config = dict(
    depths=[2, 2, 6, 2],
    momentum=0.95,
    adamw_lr_other_params=0.0019,
    lr_schedule='wsd',
)
Rows from block 7, named by matrix and row number. Rows with one number belong to one channel. Each number is 500 + 50 x the weight over its row's rms, rounded and kept within 0 to 999. All counts start at 0. Numbers have three digits each. After the name is the row's rms in percent of the matrix's.
# convs0: first width-7 conv (model.blocks.7.convs.0.weight, 208x208x7), inputs 110-119, a 7 kernel for each
# convs1: second width-7 conv (model.blocks.7.convs.1.weight, 208x208x7, transposed), outputs 110-119, a 7 kernel for each
convs0.47 098:545537512558553531517497519503491493496563513510483491508523484486502501501519527493429472505521470445510488489528536541453407540534472450455472456445482463477466399347494457428499491509537369434482542530469498
convs1.47 078:463394432503558573546478505465439497531573453515559590558526497480529439455551522449529569527470574574539557520564509539513450399499510486492473488499574567497476435464569518484413410476525477455467535521544571
convs0.48 103:584538505473440458537542592589578516545510503491503456493552516507561537499480479472527624599518549549576365405437479509503501371407552568531561477467493519491519512456492485528532469395447467539475484441528467
convs1.48 064:501582540516528544508410519493446485520491424453449458484499487541546522584545543516476593604506524554488481512477520516456490547488490415430441455530490467515500482479454515496428503516471516560512506495512493
convs0.49 094:512497458504515520615523554536541510410477539496461536524502489520502482460515546530484542535458549588515511563602542522540495471509484539487492473489507515517507537503511579567411547580504462529597484487563549
convs1.49 083:554518524545536464496501538561544487469471575514440403443436508506513515451472493500421435454424420466533471523528516553549482486488507495499456511549499523502412462434508459437468512481463474506473444499508546
convs0.50 097:470461502480569486476567508515487410430495539468510507523520495483533507465479475466457392446513549549491487533523488485432424504512507447465458396455461444385455495508527471476533523468504436437473498618590501
convs1.50 139:496453458479458492598504502435473513573646520490473576542559519439437511531460449507444508460508514462433638569452445498418480410470492525575572540516518493518585528556549497427497573538518539527538504521554566
convs0.51 094:555558418478570422461506535501418458462539465531482514623570597488502481485441454496481516534467440452504533525519444434487546462454450523578584589550528502432446495528491490529506502481498519502532514579529411
convs1.51 090:422471503482471576586369452505509499522503601457379534505494514442460477492443472474474506550525557559513484482435483532542501589487502471492542490487464510532545553573544485470551545544558403509533417464523537
convs0.52 103:482553503444458502582506506538496444503512517466478466511508488455506481450492540541506563584467438483490417469499530544562558443485506426395460455567522491551560477432429557499498493511549562410378433489530479
convs1.52 100:538478413472610592532543528536501500522547508520531464476494480484432452462492484614505451503507500540553537577565468516489458386444502521550537498512511475450434467504503507413429569588565526492534538544566563
convs0.53 095:495431471447417359423532510540553597581586395523521487457437522500503525516499510473489500557452429498440490483534541532532508516444435448408400382491477475434483542550524557519502429475542585574526443412527546
convs1.53 092:549553471508547450392518436511523535560500523512428411441479485448472488527416522571534508413458482511580452470493480525541499505536478490495444426453512507560499467444483474480404413498539527503534509503488507
convs0.54 095:488428396502549543462418499460475477464420500525487531501484451528521522506515501537464468482528494552558547531507514497466481557479480431419385448514477482508463485480510515521432445436434463420440459455464461
convs1.54 106:532575615538472487534515505479515510503508493612628596584586543497486442444494478475566544520455385393407567548490447503469445523516509505493566574577554523463462549494444419473506489509529544551531551563598592
convs0.55 096:454440458518557598490404423449458446425440538571534466447469518533494448450456490484518514465424471450453491508469450529527516594583526521513471452490541515531547536507604565447435480453468544553572573550538448
convs1.55 092:578502409428522499357603636573503465457446556588586560574457363588576585519505457512617631550454513522553466451521519506463458485519421414440483505524449419489496512505493457493428428486552473480543572577599494
convs0.56 103:480413438386403562539480500501567519572586461513492435470554530494466476492562563552430362475564573556498644654664606538480478493487455410369369392458433483517559573556567521455462523564535569529577562583554518
convs1.56 092:488511465442578619491539560567539524526509506531502479500552526507587527528525528567530487409475499528638483466492510527529441511502486502507567553465430453466504540512569572542523475469599482553517534462413493
convs0.57 096:459509586567437307422465508449490515484481456516493474477462416528477488482529509478434483494462415420486441486499485512491475540529512463441474471494508512474481460420535555525488453447535496564551537530465480
convs1.57 101:586552527506529543505529519528460496542503492522562552438461491393443531493485544580550539543444420509511611523540510452472481465545484508486562603439490525487446467487449466496510465419474468448488484497507514
convs0.58 101:511514557553509481502444446460501542508461547504471484449451472490458438441460492493551562538502487499501568553511484465452442629595545486483524521513499502503498518489585588522401420459497493496496489518461495
convs1.58 141:581556547527483453397565549558515469411373529537521528491474453492448515597582536474519488461424439485593450507527556516534504536549521531492490576564541519503519447362563556503472481492524563557553503504511523
convs0.59 106:590467438554585544508482435467520481506505415537604575517531494536534509471459477481456496496535552518526458475477478454427468528550561489365332418508514476440456508484413560586506451459481457502502478495492419
convs1.59 108:528515572562509462493502463517597490457521552595587543592571568462477458451476522476491501459423482534549524558544526542458527451517523576463487545525516508506524512493454479484505547578463372451491489537455467
convs0.60 108:522454454486522591560534475465448528560519478608547460553532579502572557513495497516500479502513530518483535539583545470528519535503526524491451356595611576516457493542493530567491495460435494485488495509588631
convs1.60 068:529537499586532524459527553524549584577547464465464508499508547474452505536585683699486446392431457424430492452496510532452485493473483458482528532471449562592594532484498507501438483580488494533474497523524463
convs0.61 097:465535452444404533458555543502491539476428604508508605431472510512496479561543507501555609556489556572529612592547502460472464559492439482505586588532498513461398454497511582577549545572561556553535561479489595
convs1.61 106:503521475521511500505582562498459422475550518524571532557538522476479479506530561565516459482532525511547521526618547483463500461529589577570622684468421463555491469419555476443388432533602644600575562546571514
convs0.62 100:526450425431457420473425447452452454495521426442404434558614638502553524477474478489541583556478490545596494482529530506476502613586491472476450433484448462447442432448498498484427483473528442431479452471489445
convs1.62 100:527429434500526484501546535502440402439443474489489507493470527534548504476468497519484460499574616581539519501513547501472452487487458529534542543497559568519488497478584564497461435479487541496454496463472517
convs0.63 110:544488446498534492495471484463479532567517536489487490481469511473479485503506511571494500501512508455399423456476446468482485550550541562566547519460465441426463493472463457473493487460468522501465513533509509
convs1.63 134:458428440452456489512453444441464520517546489525511485495495447531496512548556500383547548545572509497484443416439495545521527547492505525509481478558537561530476444436469467506536545556541435395439462472490495
convs0.64 107:603619528514532557574484460502474539580576512506498527517475464474487494495475500519504517532489464501493512511508510563521486548568560533546494440563513481499483431418497432454483473474467473539518464431479475
convs1.64 110:487454469501493469497596538530501491464451488532528553575545509525511483477496408442439450472450504517545484488516494477469498560557517494500498432495574561517569546524539509461475409419454507480471435447468451
convs0.65 103:422417396352350380387509493488503522467446471495484535532480462492503492486481501476431491539520454491518543542517471440459454461485485459445488521487497489430390398438494476469493519539517575584564534559598578
convs1.65 123:539494473473465448454594575576583564520451526488479483461453502481481515534509496527494454413476572586584438429462488547561599432463493512471463445500504482476490501458458492516475477548549460454506576580550559
convs0.66 101:491468444404420451452418424492498503532601399419433486501524487482453455462493510541582522540496443521498539469505534518521530469481512512496452469520473459487479507506529512519495478459472518485503468523548540
convs1.66 120:484459441422469473535570520536547512563567440490501517482448501475489442496447400422482443457500486482493332434472473557532552525510472429437484474587470440487509492464391463418421447541544492495451495548510543
convs0.67 097:497486558527486529474502444457468495468494459422435425527513509499490513527543523543495486466498481451467464467447457492514541513567601582546569564578561507470483529550570510493448470469525499471451472459477475
convs1.67 111:396438573572572540564470468431450487496574545483468515467449447619586538513531479456477504449473533508525419462456519549543504622560510479507548535585573508577571492475509396416450438474514542513505482437380418
convs0.68 105:493507595603581547492497485480469473456485493506483486435485493483468497541527486488519534561496476485499513522510505476507517599516508493508616605539513481451423494561466518521507564579570450467508521442412475
convs1.68 106:596565502488439436480481451464502506493492485505484454516537561431484509471492498551427424460533517511453535537495479456506494475510514462460462455545511517522503521458543538525543614566482561572532494486503507
convs0.69 104:490576572587532399456606590519519530519585463500473478515501507421448479481447480470510537528566629623635563495486493434422467396459406489565550493436460463438438469489553498481501542493514461394458553613513456
convs1.69 069:548534520469448485445536549548560537478468480483497538515471496485489480482581572593514523507488477431407530487514534578562529553564545524486508558542529527466481472484436476514525541591604513482450431509572630
convs0.70 102:524526543512468512617513531488490540546528441500489424528564523527457436491533550529515491482530498459501577521498494499483490508540453471552572563452489540566525514546572475453478466508661452488520489399433476
convs1.70 079:542559459498491463441590477468450435435481475427508503497502518610584528476507489549480446539579551551521493470409500523471498553534506453460507538539597529481551563486480529515525551542460485456545531498427518
convs0.71 099:507478409411458502431474413351388466537489539497494509502544539585565550533561516532460527493473519457508513479474524504497495501520417414536626592483503551587520501476590510478471498531544570492512526492458553
convs1.71 087:550564555460476524453582581533484507574576503512494447467410432521574536501522574631491412445452471468445489473477481555520551613577605597542528486534485473507489492495505511480509481504478451454524494503524538
convs0.72 109:595503458521611540513513495494519508615666509505536512520509487448472474472507552583547525486450479547564536502507520526530499501583571549526543495534504485514545589608376374400432447436411644612444399518540558
convs1.72 081:451472553519521522515538524457479503558545474470505543503436444487559537513589529438564489480439473534475516474493486492457448451487543547573548531477418428470403377408527514514491526523612434536482467484440447
convs0.73 104:612473439454574474394523533523521532466466460471455432494536599441462499496516577608513539565515488498547510581677655580532523464544526531586531502459484500530530576566514517489511515454512458454505555423486554
convs1.73 102:413479461443448447489639578532539462462476539571522506486527530526568529533575485422573531511536537506472556479549464413535484536456461470532527564462449495514451443425540534607591588526483645537506559470430536
convs0.74 102:538530537527559584510443496560567507433414565528427416420448435525537490489551524484558563529483439473494492448457446424437504471469489453436410475550546493474486466464467541554533482480510508476477462509511510
convs1.74 106:509494518558491454469455517517522569606608428491544497542612661474495489485548621609485507612602498460479486504489471488472536442455503523542530502539503497553588589567504479506502448467474502555588544523488453
convs0.75 108:466490515569558489438507487481557517514541455483497436456476491511520523504516498471493495460457489534532517489471505482494483549466438463511497548511501457439451450439489540529521486481498472509503468440423498
convs1.75 100:615511517522515443384542533486446444462516456529558559538519529483500516495475448444526506469469504516557466486488452466489538558486432439414441473590588581557511483447453483522545540516491465540556592594559537
convs0.76 105:509562515587644646623482481457455540491436552598518494501488472529474480492507483465483455464540571527574537529523511448477536502496499592596515559555490490489519473423452439505520509497405505498560504460400388
convs1.76 080:420480491423452506475436503497494463497550443471522590568512454498542508561536487451438451446489505470419502481460461502452501521508494519500496479565520425465473525488491453493543446419493513497416393453471503
convs0.77 112:496576566572490495459469519468474511508603457492451457525448502503507448504521514429469478503518477552603519473452470517505453551554575607476408454481539544502496524514469462506521514578541422427459436423487593
convs1.77 101:611510529506484408481522462492456450490501592555475432457436515689568514583576522509518538438446503475447461409483556502518515429442426496535502516573611583518487492490477525596514440494506428419492528509561585
convs0.78 107:517418454512542528504537532517491467480506453412497641557526487430444499517526515499431528544535511497444577590472481511523478410430487485525517501464543531526494473526499500480458478472520503539471492521503557
convs1.78 071:452510618577377460444549489463526459459492521446485473447504482517471447474560613592600553508474502548573482466458489516526512553452468467543568598499520581572555510517503497475455447461436494566550499460442451
convs0.79 095:522462437522568598680447462458452478544487513552518416411399450502493506519575526492514543519478465430409510603569525505470486567506406452450459571560572558536475507524499467484440520463422437494505484499514511
convs1.79 105:549479523492489493558479469457491515497556457398465496496518542490572497490533496438425468461446411402377352450450506507467539565501468512518456397524494477497549559603419472466514500463476602529518451486512512
convs0.80 098:525595579432445460410466490468454468473461516564487474438451453521507475479459436411459460451465511558529536575569511510508525567527548522498493497513485420444420435462491480524543513467495596563508503492516487
convs1.80 095:459444415446508535498640584544533547553499497541591609577483439547486475491557549547435464493482514490522590585521495495388402482513505485521518458502585561523550562608549483528574540503461553470459459508565477
convs0.81 090:424487538521496539514459544514479533496531476469494498476462550501499477511530538542540570532460448456456520549497496505494448433485549465446473417556506488504499452406483495496493467491448463451560507462487517
convs1.81 105:513496508495415393440444441426490530569597470476461527502526520463506451481527537549561477478529492494503382473477537522519547575492463434437466483606492491525525447468525494534464489527527523443468493480516514
convs0.82 100:609651566505456459401532556499476518545534511578541451489441485575574574557578558537507464482488550521480443437501492532522504402461533561497415439527549561542534522511468449476573498454532540440441452552548604
convs1.82 075:471483449401426459476516562521505527505469477493490439476511496491465478438466465458539505475461489520520523465531513524465458435449524548541504490504506505441386397453503451505569536492502499515463486475531491
convs0.83 103:498468564530423397511484468507577472488494513503498557566550535539519497477515520479557448411412505472468544568526516525552586571528536524417443459512535527494484486528482513453490420492472475453517508605571566
convs1.83 085:446468491529482487523461451498515477532527434491563522550547548461435508591536598567510588540531480503640524520443428477438491514527527561539515480523423482562562522442565503535494536589573449529553445517543475
convs0.84 105:404499558534471464450494471469520461475486513455439467509525456504525547556501473527519535514484478454476715614558513507503465444380417445450463519553521492464484501521499519503469513525502416470468498470503588
convs1.84 123:439406428486529569483514529586620600542495448446472514475554534511538495472518534502594584587489437435455448468487539540531478431472521567526478473500507507473486508517417464512538480455442557561510446466447582
convs0.85 094:548594541517496436474544497513497414442426513479490434502460471513518525508516503463552504495513497451423594537474454437479468676648593533489452420546556529505491499466509489537573524494556521471500492506555536
convs1.85 121:472424463441448465441484491487468488539514496530516520616560489356388434514495527514478515557529452453520366486495514493548538419454435471503524514594587528539535529513460569561435445534565477453525558527506554
convs0.86 104:431538615619486577542554552508547517489519590564534499398523529479505514538528533539490468477470464449470461521572544503465440456489554567481486566526562591592604552495477502491437428501575482486500505528487533
convs1.86 113:482472487494448452425475495530528478560608461476509472468495506417491488496453437477479413487550535512519483496484461455559581371495528468385414452474438453484499519556497474458479517539512560492451490530544632
convs0.87 102:576519547457449501564494499510455426431473483471461449424434455511563545540502500477523473408408399396388689606548520549559539464481552503470429423603589533493436438489431464529531509465455557520482501509475535
convs1.87 085:468534525538530466432571579548494528472457461482446459536518456449417487492491463534524510530503480469434493488517459523569540483487475492476518500469441442462518503493523485488543517441355557567553584523520461
convs0.88 098:524489438425496498548486529534487511532524509491546539553561544526510483465449473530490477463473483492466571525546573550523495607618597518504532536530494487467504523519505468477546578523452497476455514553541499
convs1.88 106:527515441446476521529576570551541546520499425492516530512528514396485575594577486545526497519513530546481562519460483476460392473454440465476488539554519556525472450510476484532562587541533633584511428439433432
convs0.89 104:519415409598516496513498454519551490580618448489515565499446446499566531518489547523519467481519478458488509531506490473480523544534560516470471474523492503559526483440539521529466432513523545541522492552514513
convs1.89 086:601578573583519469482461514508525548494460436456530541572543526492536533503528543529582618527483471436482502524502524536439464479513509527509559519521478454511491481514506467465481537498513477451516547542550594
convs0.90 098:440442498511461496396493436473496514579606543513514485455498573527519493523525585623601602595528541502497580561528510536558548528490466459472501531597562503497542569565435540576555498478490523525481508460435500
convs1.90 117:523530529507481436506480517539553585568524485442392418449512544427455492527586576558351469525471430496546356396428439514512572414451457508514567575478418431459500514509467480476480535495464436458466473474534542
convs0.91 102:505480360530518479520477455468517568535537579535580542449571557574494477510434461582595494407429421475443575544486451507485507556581577567484461449528534524511500489480411504466482506499501639530477473506523506
convs1.91 082:551574504523473427496474481553550489505518487504540502521535452533457432509607447485529588535474488463466509538515546514546475370389457517560628588505496487494504499532466499453453512530512464507502473512590585
convs0.92 096:405455501502536451386423513619590460500508577515491483514608548490507469475469452479571545529495477505503441490522542534573591562561621562497591509443499515515532550497502539506474487503510480451488508512512455
convs1.92 091:552558584552543596584500472492498482465488487452514544489481545428534546529498511474481462466400423476509486526481466438495479601582569520493460504608584521481471483418643586529446467479502417423469505547485463
convs0.93 110:600586474411446446415503468465499570559515518502491503492492529486464482496510506531567535486469460477489481485524538561549522592591589483471466439515510508498483489518448413452531511517550565508478505489503537
convs1.93 125:462523564527527555609549541530465468462500418404483507511495493485463491482474510494563567505476452449511512523524472481454495468472496463421423380521518544536496451464556543516484468495565562502479500477486574
convs0.94 094:536523558585551575539488490470450440478464536531553522480479549475479480500512476502411442406478520540554412450460472460428411443373429473536580583502511537550517522562504432418497520492456506528515504506477480
convs1.94 109:488480522548503459469620534535535507502537516514515552561544524436474495489491497479513512460474475455535651607579539587494469520550517468411402527414466484508472406453530447435485526458461590564530512498556526
convs0.95 100:482539504465446465563418478458487454458441459479588589487518510520491515484452444467385467469501550540551438495602558544510547412490517493465472501435427467502543543500571547492405493499498350384500561576589577
convs1.95 085:502480452430489519538473471476522523548555453473498509497493493454507486495509420549531461411467492406399408557523492444518505501489513547524466447504474530563555535547514558518512527507487595583622568551526566
convs0.96 096:512519471490495577548613590550508504494500421484447505501526598456476507518494504539509443442489502512561477470475463477480571421415426497526569621433454485476465423475533546501536552552576435503509521527515621
convs1.96 105:377455504539522571616471474461448506529559469418517471436486572421445601513432450580491507534522538533441450409571517501493567602534536544559522479500578531504499551574402490513489494448507531559464460507496438
convs0.97 105:455380380422426463443520496474481524528467536581609524550524514462464493519528526587583504503469424427446495498497469462459456606522441448482519514437411412450459477456452485510497495477502524543580519472511576
convs1.97 096:516468482525505488539509502539519542527494521496512520497455456415461479492498473419479435405393432455550521488520495487521514460487499497484486494514549523519459413500565483445505536522466441456501489506527529
convs0.98 107:451464452558560553577536519494524540527511472499471460547581579522506495509494524587517480495469476497487540498507508486483495458525470425447485454404429445489546502465576563565557451371475451493489525483476504
convs1.98 084:433403504538550541515478477523507510511492566514419419479459520458498517596488475535415460462407386389475493496449483493499459505546534509479438366507506478513506509508499530458389421432444429430491539488487428
convs0.99 097:589448500528450511454460493459443462520559564538561631604599561496492511539535561525315413453472480446452542613586556517490478485466509505549589508552599571567551529513460487479496493506438454509478462483518557
convs1.99 104:454438495565512426481528574595578589569538437469514534548561589464529533454447463494598595561497484485530477510527554496524498391404463500542577593516487552581587503549608567555546546508472573542519443456501515
convs0.100 098:404508539451416471554465507504473468473442509547426456450479542497521460498496504450389399481566512485533634665591531457461490531512489519484475481582565493452459484473458472567505525550482589509509545584530465
convs1.100 084:521505461500573562496459531571516590567525517509477498480498413465449438435440466576432475601539450483534486531510481503493497475428383441506578571508545544479489480512538539426441507547604604501489487411460507
convs0.101 100:348410437450498481502481450585585509509482561544529537529414552424466482512521519515520503538523489470475509512509553558503491487542533484503498550582554529548516462475518504479437544540524532574508462502492502
convs1.101 094:533478493520534468480562507470518539512539544533520494520477484503488452506462487527550524540529469374337503538480474498442563408518517508507485514584574538549518560563449481502476512464453535541576589543551516
convs0.102 101:536488498414405480503517506540550547555508433498526496580576572467486505518501460441530582602541448442460511509520503450441484475441420419417542581545519521518529569573560539516526521566568508457486485507435460
convs1.102 095:545496590589570548590460486510467452451543511414362405431496512494585667681578555504514489479458508505469479479450415449469471530527506490469490550387439459461466545610476474506521545596605505515474515571507503
convs0.103 104:536501513426435390459538571572515531504503409495486418450504456529569492481516538496590618573468491493462547487519569589577511518522435387393399425579537524506532512552339447475509505490393502425492535541558500
convs1.103 066:551542501513534481518507519498485482487526430491461405496448417535539547538501546579478437401436443456513522549475496520484504537457464416457509516527510604577521494453414522507487399385480555670661569508442464
convs0.104 099:607568573408450563498508510504497486516527543544490477456498519492521497451479483487535595568463449447487522500521527510486537553492494556496487431531541527544526523587594583572540432388454496527484411461505504
convs1.104 091:538505547535543526606534508495522556517496471482439410455486493554573528463471495488417468471454444475504532467471512484412399481491526513468462474506498497542548594641475441481502469541580482453489475484438410
convs0.105 100:537576572533465517615472448477525535493461539534522576475446495545524515524523542524494571574592538440422413428547533553559502574522486515544472465520505498512523521498548459474529544479453500498490512546511486
convs1.105 097:453475484495529561524498481470479479502488466526496540546503536574518488518530436442653552449470527542523493520483439491479515449522589544494525524529435488538542515485476465466473531574564438448459397397423480
convs0.106 101:519502488483433424450465473533550549596557522538570584578531481469488467484461470463474508523510465480489488525508458457466508585560529485437425447369435488487512526492482508515448415413435464523534472475556484
convs1.106 105:532508525509482490500469414412457478516539533551554527467415433446496563544539454494474479560540555569540468529516538486440450493458468451478483483490508522537458404427445456495537579534475522559528514532499426
convs0.107 114:504493471470489490519479423495520490546542480459457506507584465448493546473491469471451449491491495479464543523560556506505499428443458476550587563522514475494517532530455434436454481511465456450427471502542447
convs1.107 100:607556608491486463474541476391385397419446538516510528535520487654712501482440499522529569527529486474494468515520507473515542440462437449499522527529454475454423469491430503553544424444515556499481519533535494
convs0.108 113:513486480399458488552555569563482434510487501544514557490562561481470468477452448444490589593519461466463506481423414463532510534532532560530476400534499460481470450434605501374479592560419532575551459472441459
convs1.108 083:540593486462562568577553545506515557562515538536469470517511524495467507494508485513420423411513607581537484474484496477478470558523495509523522488530525484497430475492569563520480537555531436399487490492456397
convs0.109 098:578468398457496469424555533514504511545556443401443528509516490482439453482483522579645550510492415408401514478471507516528492584549444425428463480475510509456490474464549500490504534460478443473511480467465518
convs1.109 103:486499478482543587582418469516504473416489487493488489443473481415473509557495447456496506492546532495407478518509502491506440564506501510526480453494487524539535509517494462471464476459470446443480450419433420
convs0.110 100:558531475398454455397556554563516499528485504501508467491468464496470459486464452481449437421462458484466478494512540510523489477453469476488506489413484556549518482449512560497517505516533498481577596532464461
convs1.110 102:559522509522514499459617561533514509493491471523526462444441489555545586543481540530540567537564545534473488598528546524518481510505486477408410420421445460512506528501533559481521499466480529491477519518505462
convs0.111 104:482442409496509484473398418517574563573571430444433433520557525498494510459443488560555572447424512512452505491473440483493485538519514469522519476483521497459443507540481516503459423461528541529516472516576541
convs1.111 091:527432417446475493494491501528539599552448511520500484398407439498525527501516549505414518578503466432478512432421463429444491448465453432441454405460486500482498563581594531540528490534504402487510492521486407
convs0.112 099:425414447497561540434508489516468447442510476483467460538495467478479514500474460446510458439429432438456539491454463448458445529482513574564521487545508458464443423451506481441495564554542496473457508482458483
convs1.112 114:473529526451440466495561549554568531428358437428460461467474416485488533502514549536552565529533467453529400422476561569588547491554576553527485446421380394453509495513471494511518491461498341375449513532583586
convs0.113 101:487548528458432518536470516499490526518508469505495492502487523533447413461492493482608579524492529548548579589550535493494498446426386408466511586501483427435452441431582515445413457492494530513468480511514422
convs1.113 094:572528500478520548521525472421427460458443462457470479530511524526553587528499473493460537566602569508455449555593545525531512511481529584541470422547419416491509537510429476490514525541505518513488530569574530
convs0.114 092:549454471527492577564519515479459440439443436556556509425520458520543532525500480489502474447456459489539540556574564526519526466488473470431428495526527540510474457495368481495490508520561515545558579538490466
convs1.114 093:509461507546554567647570558540499506480512466517527552546507522438499476505532537521559538569573524492438501439447519551566527464504511569611597590452485449441521582637506474425451562639679500450450460452528499
convs0.115 094:530488569539508480406552550517442477527437458508509341478467514524509471463454527586510434504531545520552475532498480407464452399415447441499508412423497515505544542506586591525484469516596507568523587566425507
convs1.115 079:590577529490506482488465486511507528527542465513564556518459480531511489448539562520571514462480472434463547505530523539471474455508549547566559498514493410400429455461460537546562570519541360352444551579559504
convs0.116 097:531537570537467468482507475487473472454502563568572531519388421510496492489468511491386499532559566578576627548497466402406410545558601598556518419511519537536510448416472515539572473494542560524493488516528482
convs1.116 106:492483483497472492509518532547552534497428438483471496482524595560521539465485533583480580641584520470471535517502537538549557411451500533518541541557512436380477493518586517466439534522481455491488484481500481
convs0.117 111:486442548469399499446473535528501502552569451481492442479602462507492497484534544543418522534502492518534551486454464514513473512504545572510477392422457476491532503440570527510551562555477440424480534547540553
convs1.117 078:445424469530534573592442472496502497508516435505548511504477454545486434443512569545573516459498492517476484535491494483422466538522485462431456518562501531574549520537538544440419519584583457497612560461405405
convs0.118 098:452371500503458425463485491512507498511505491533523527556568526498475481512506546501492558556524520524459505518529511509524538453515520523514569568456484481479516522557520452396428396427470533599567548427467563
convs1.118 085:501521532537503528516506536508503482533573531502504558536466409472499460420424415448436445472509537499578532538473499462554567543545582516535496501530524494494520516517516508627628495421479502418449543564597569
convs0.119 096:524467527533577574593529574571556529482420407451393365450404479489534547547518516531520467441443514541461486510510478521506482536552499403418425504460485525506531514473383416490538512429449457497496499520522582
convs1.119 090:452521524476555609611426468497457487540547452497499506507465469496516494521488510615481464498527509395392440429508563602539504550512469504514509421432481492446470459450588624591598577493532536568573525516519477
convs0.120 100:566580491407434501521509457481502496490506520507438501537479485505492494459485464452565490517537526567579469462547508509494463531532456429436458432517524490499547513475479462558573521513461470402489533464411425
convs1.120 089:535536534498506512506513503508518539528470411483535497564546456592520516534497541540491485522572596496562485532459505564506460492487506480502575596415364404465524523496575635560499485494499508470493500444465467
convs0.121 096:415359455464477493535472459538604632613578518530517552532520507477510508440431458519548559573523451433531482495499476494500461514490489459441449489426460465510542533525553549544550530510529424397445463431405415
convs1.121 114:475509580569568651676466506492495488514498576535505478542544565531572494497518525448560501481517529472425486492476528541544513550540547517459461420500519471536520483514610580457454421404393445546533494485488441
convs0.122 105:386476551480494588547525458476490575586505523500572566533514472437446468496550551535629660558520445497481566578581588517496504437423456502449433469499505499527522514522493545521517498473444522517501445448525564
convs1.122 071:465443462486524585572456491511561533513520525497484452455484472518574533483419440519394493530433400416463503466490498444436432494448459501517495481477588585509444379436458550563571572509457452454469502546522472
convs0.123 105:365538647657530451476547535496471522551537435514553501481457480457439465501510481485591489550634588538548471474507493499445462459461479536529479445472463447476495500471563528484472448525540593497540587563550555
convs1.123 112:526510480428442505527537536526492465479496473507539538483515531498422462520494473512542442383455484438479474554548595553506505517515499492425429493468476492487558571499535598521509505566555467479481510458392478
convs0.124 098:485479514476388391357499476508527483489555465432449505502540590512471473496501507540573540521548571596637468508543521526551555429437478510527520500411466459468479514531428437461457538558571534477468479528544512
convs1.124 105:484507504517533497412579547496444455473487434411382424466446463551499470501495417384560514490486480510509494533558546519530547553585602570514492449469473449438460439419488497526519544531483501444438489474479461
convs0.125 103:505487457460481509492505519479452489486539503469488493539610540510475487498501523544518473449402414462483486512480469509487498399473542571607670666517491481485538538534456542569515453431371472551529499505498515
convs1.125 110:489505499485496480468446483470420420433429407416488518527573537572488488465424429434576554577511495577603470444490531528524474497489499515491505518437460453432454447449560537444429459440404591529449415430454481
convs0.126 108:501498518631610516482480425437448445405462500468467511552509459502529537524493505488467476406436540568529515532485481483480496490475475475479485475528513506473487511516510517470460487493507497520444428431461465
convs1.126 111:367397444469526567546502491492509528539619479498468463522487485411451421466443492561473504525533453512469561553553475440407418375429484516496550498462509492513540559518507573579517487498481544523518493467532528
convs0.127 100:529473457464459491508452457462467451479451464452500451439470456535521534489485449448369428574573488542595444492522540537496474506540548508475468497480466511548530506465466494518475511551505470497555549508482483
convs1.127 093:419435489489500475484458458478488493506554498491415400459492474494558518557575545509409437495503530476527456497530487476483475501477475479452450529492517496492523505539490515469431544534465586530500468441466446
convs0.128 100:527526475476502603643405443480534554472482486508499510476567590468504487519503473521522448444468467453449551554550515485454466483467418442426469556544602598539490475527519541503463473512452489492510499544543562
convs1.128 093:564469511495546521545480551548557572546473456502517516482472477538533501514550505446486436466439423494527528477461473493528482501518509496486499490455510562540558539572463475541523544514470437521517528543545501
convs0.129 112:372379476520493527539427455485612586535498414480481483514488577469470449464534558533529492475489492437429518509488470492498489452484490471455452489530511518523497472454414478475433452559498404459460449468493404
convs1.129 071:578562517529499568612492481468489520505472654647596484461498525449493548555555529474451495521530518472501455508457495482523490499428401450486460482608567532542496489465521515482467501466450521520524504442401395
convs0.130 094:436434440572592585564489470499543568546417537502507536541528458527525536525542508489523533492471507490520559512520531524495511473513552504547550567508505506551548486470432415496524505489425563527497514539537499
convs1.130 102:453445432471494517535527510464524552567559528525534517512490468508496466454449527547540548482492512516500458494495443417455508443470516579597594556522485520430425483509568486414416497567571418373387513569601566
convs0.131 098:568470476496501481525503507510464441448470582451455392465464489451483507517503516547452434433456539540574427505544542541488438602529458446470470474568554525553546554521421440509512546560504544531496552550517506
convs1.131 109:459486474452490544595594573524513489450447556543470435465455517495522493492450465559512541554565563582546507509478499483518481430438423425425415452605588528502495484430451545535493491421422433476506443387495606
convs0.132 102:527540505476524519478511496518591605559554580578532532565497481534505501522535556542514476508482487461498494487518513500506532576541504480497529493478528536490454483517581623565515528502518496457461476455454474
convs1.132 107:425475499538544542494461471489503544548538480526590581576602661563519466442440472546535572578568507478440508485478476525515498412426502542516486502554549517502477497526640587558519475449442462447493495567597596
convs0.133 103:482479472535520520493389427417442493476472446432443454462447449520487466481518512467531527534510444448477544506504458431465501620546451425411406376509495503527475475478434476485457443503500574505520536476446459
convs1.133 116:471503508519493507434497531578531507488450534533476468426397450553533523548511458462534541525517530570594532483502465510492413523530520566526533504494532543517531513522547533529527517478450495498506536525488419
convs0.134 102:488434458536598519519443471482512495442484527534558491543535527528504471482483521496580514483482456439350509508542560552549541531431383516539471417477432449448479508500519489437396431535584538445404453501515595
convs1.134 094:502545574623543522520448451472495537542523430402439512522526511576618501441488591606486480489479495475483522504505476481503459475477515564519483497467472511472516497556609555504484510515479619631584547529535532
convs0.135 101:470490533643658578599562547555511467531519454513516496479534526494484526539504498491526463530613554467395498497542535481447448494497507504519547544540465442465444400390475502500517534507482472455451492580509443
convs1.135 102:516492489500474476568493485465459461491540485541500432473536524467493495466472500488546448514530485499539613518496522511503446539517482469507604648471497541534560518540485524474392445502498434466494502471465428
convs0.136 096:446460548443470398419463488500549529385442431521413389466569508510500435481490506498570547594568506447459585519424425459508565382432446494503518472533512536492480521525519514518503525441424578519471466491463450
convs1.136 107:531447466537519526497575596550524481488467540513491524435370415509536587545523480512440435452466455519481600538501556530547572522561519520489466488475505497468418405388441479527536503479464496512467413497510473